config.yaml
dataset: "telephone keypad tones over noise or synthetic speech"
input: "mfcc"
vocab_size: 21
loss: "softmax"
encoder_kernel_size: 5
encoder_widths: [128, 192, 288]
text_encoder_causal: false
text_encoder_layers: 7
text_encoder_mlp_ratio: 2
text_encoder_head_dim: 64
text_encoder_bias: "qkv"
init: "lecun_normal"
nesterov: true
batch_size: 256
weight_decay: 0.05
Rows from block 3 of the audio encoder of a small contrastive audio-text model, named by matrix and row number. Rows with one number belong to one channel. Each number is 50 + 10 x the weight over its row's rms, rounded and kept within 0 to 99. All counts start at 0.
After each channel's rows are labels from the 100 clips, of 14848, where the channel reaches its highest value: "loudest" is the band of the loudest frequency at the time of the peak. Only what is clearly more common there than usual is listed. The data: telephone keypad tones over noise or synthetic speech. In brackets: how many of the 100.
# convs0: first width-5 conv, stride 2 (encoder.blocks.3.convs.0.weight, 192x128x5, each kernel summed), inputs 0-63
# convs1: second width-5 conv (encoder.blocks.3.convs.1.weight, 192x192x5, transposed, each kernel summed), outputs 0-63

convs0.15:42 52 33 51 43 45 51 51 45 28 62 74 62 49 74 43 41 59 43 39 41 46 50 47 27 54 67 60 52 41 52 45 49 45 52 59 54 44 64 36 56 51 49 48 48 42 63 42 55 51 52 45 41 42 39 65 46 45 69 54 38 61 55 42
convs1.15:36 50 64 49 46 61 52 33 55 54 40 57 50 65 44 43 32 53 38 42 45 41 47 53 55 57 45 49 53 39 36 45 44 46 48 52 48 45 64 48 52 53 32 42 54 43 56 40 77 49 39 39 65 28 23 61 70 56 43 57 43 37 37 79
loudest: 500 to 1000 Hz (54)

convs0.29:48 47 53 71 37 62 58 34 51 38 39 61 49 46 52 39 44 68 44 58 41 51 47 43 45 36 43 64 48 41 43 36 39 45 57 59 53 67 36 37 42 58 56 54 53 48 57 49 19 52 53 47 55 50 39 38 44 36 56 40 43 43 45 52
convs1.29:67 50 50 70 55 52 58 46 58 46 61 43 37 70 48 63 65 51 57 44 47 47 39 48 47 43 39 68 37 70 55 51 41 52 59 60 55 53 54 36 48 32 53 46 42 48 54 59 66 27 50 50 57 46 44 61 33 44 43 60 30 53 46 40
loudest: 1000 to 2000 Hz (58)

convs0.127:41 44 44 52 54 63 46 53 33 57 60 43 57 38 50 40 61 31 73 43 55 50 60 53 66 32 48 52 45 25 57 49 37 52 49 51 40 60 54 46 52 64 33 47 40 38 40 69 49 50 46 61 56 36 45 60 42 64 65 56 59 52 45 37
convs1.127:65 52 51 31 64 37 69 55 59 49 44 47 39 56 48 58 48 50 68 53 45 56 55 57 50 54 55 45 49 45 44 41 56 47 62 59 49 44 46 57 43 47 42 71 52 34 50 46 43 34 48 78 46 33 52 55 50 42 38 53 48 39 52 39
loudest: 1000 to 2000 Hz (56)

convs0.181:29 37 40 46 52 54 40 40 48 38 53 52 66 42 53 39 43 50 45 56 50 55 34 39 52 40 51 68 54 67 52 45 55 45 59 53 49 38 40 46 43 33 50 47 32 54 51 46 32 53 61 57 48 45 35 55 54 47 34 47 63 57 55 40
convs1.181:41 46 58 53 56 72 41 51 47 48 50 60 28 40 49 54 52 40 54 54 35 66 46 53 60 31 47 51 52 58 39 47 47 59 46 36 64 52 37 38 41 35 38 61 46 45 49 47 75 50 47 60 52 69 50 44 44 29 45 60 55 56 59 79
loudest: 1000 to 2000 Hz (66)

convs0.126:43 48 43 53 43 53 40 47 45 50 52 44 56 39 67 55 52 35 43 46 47 46 48 41 54 38 47 59 73 42 42 55 40 55 61 48 55 63 34 66 44 45 57 62 54 60 57 46 79 43 52 52 40 49 42 58 52 29 27 53 65 62 41 36
convs1.126:48 55 59 60 55 63 57 55 40 33 21 41 65 43 39 42 35 65 57 51 46 30 51 57 42 56 42 46 51 48 63 54 65 49 35 57 56 31 52 47 41 44 36 51 43 52 39 43 73 33 52 44 50 28 74 43 45 50 56 67 52 58 54 51
loudest: 500 to 1000 Hz (49); 1000 to 2000 Hz (49)

convs0.156:37 36 51 49 41 58 43 50 50 52 47 56 59 48 79 45 51 60 35 65 40 63 59 28 37 54 56 54 54 45 48 52 58 64 41 24 34 46 47 57 54 73 44 59 66 54 49 56 51 42 46 72 42 56 40 52 53 48 60 38 48 48 52 39
convs1.156:52 53 56 72 49 58 41 50 46 42 49 50 52 30 59 40 54 62 60 38 29 47 53 54 60 39 41 40 40 49 48 34 52 66 53 35 25 46 56 47 41 26 41 44 59 54 40 52 58 17 48 41 47 66 51 46 61 56 52 52 60 55 40 63
loudest: 500 to 1000 Hz (58)

convs0.137:59 34 53 52 59 60 39 44 25 55 51 49 70 49 65 59 57 58 52 53 46 56 65 41 45 52 26 64 51 75 42 63 46 57 50 47 40 46 53 36 41 56 51 60 55 61 49 63 44 52 26 35 38 43 44 48 52 63 54 68 43 39 44 57
convs1.137:29 49 51 72 63 34 50 55 33 51 51 51 43 66 50 62 54 45 63 48 48 53 42 50 46 53 40 64 35 46 59 40 57 46 41 58 51 50 39 43 51 58 68 51 41 42 43 53 29 50 45 46 55 13 44 45 34 51 36 72 45 54 56 48
loudest: 500 to 1000 Hz (60)

convs0.115:49 56 50 35 68 50 65 45 25 43 65 49 40 52 37 48 43 42 48 46 42 51 38 65 61 52 45 37 47 42 49 60 38 68 59 41 63 60 38 49 50 42 48 47 56 57 53 39 57 79 46 43 36 56 46 43 47 52 54 43 31 58 68 43
convs1.115:49 53 33 40 44 41 46 50 87 45 57 45 26 53 54 43 46 58 79 54 49 47 50 44 59 43 56 37 48 48 49 74 57 67 48 49 59 57 64 44 36 62 58 56 41 58 54 59 55 45 66 45 43 66 52 76 42 56 67 58 57 42 53 48
loudest: 500 to 1000 Hz (45); 1000 to 2000 Hz (45)

convs0.57:50 37 33 54 38 56 64 63 45 32 52 54 69 61 58 47 54 47 44 45 45 32 56 50 52 41 46 35 57 53 37 53 48 49 41 63 62 42 52 69 55 31 63 52 35 40 44 25 44 36 52 66 46 45 53 43 45 53 32 57 60 62 53 49
convs1.57:33 43 54 62 52 61 38 36 42 53 55 54 57 57 45 45 50 39 55 61 26 51 49 49 50 48 39 56 42 45 48 65 52 51 49 54 43 46 48 40 42 55 55 21 45 53 44 43 57 39 45 47 77 64 57 44 62 50 75 46 41 55 51 67
loudest: 500 to 1000 Hz (54)

convs0.49:47 51 51 50 67 41 54 71 63 46 50 55 54 72 49 52 51 69 58 50 50 61 52 48 70 65 43 54 50 59 45 39 53 48 67 50 39 65 63 65 45 46 56 49 66 59 51 62 59 60 38 75 45 51 55 43 56 56 57 71 64 64 66 57
convs1.49:47 31 48 54 59 59 57 47 36 39 35 25 32 65 40 49 50 43 44 64 37 37 58 36 47 58 48 53 56 56 45 29 44 47 40 56 48 57 42 31 46 54 44 52 42 44 53 47 61 49 50 43 62 37 35 63 37 48 44 62 39 47 35 41
loudest: 500 to 1000 Hz (56)

convs0.9:38 54 62 51 46 47 51 48 57 45 42 53 57 51 70 37 50 47 53 36 39 42 55 36 46 55 58 57 44 44 46 46 41 51 72 34 47 53 40 39 46 29 54 52 36 36 38 50 49 45 49 33 40 49 43 44 44 61 53 35 48 49 35 42
convs1.9:48 31 44 48 42 56 45 44 42 66 42 65 40 61 39 48 45 42 30 46 56 63 35 50 51 49 40 56 44 41 42 47 56 48 49 62 47 42 38 42 49 65 42 41 57 44 48 46 22 43 54 62 52 39 50 66 44 41 64 46 44 56 57 51
loudest: 1000 to 2000 Hz (59)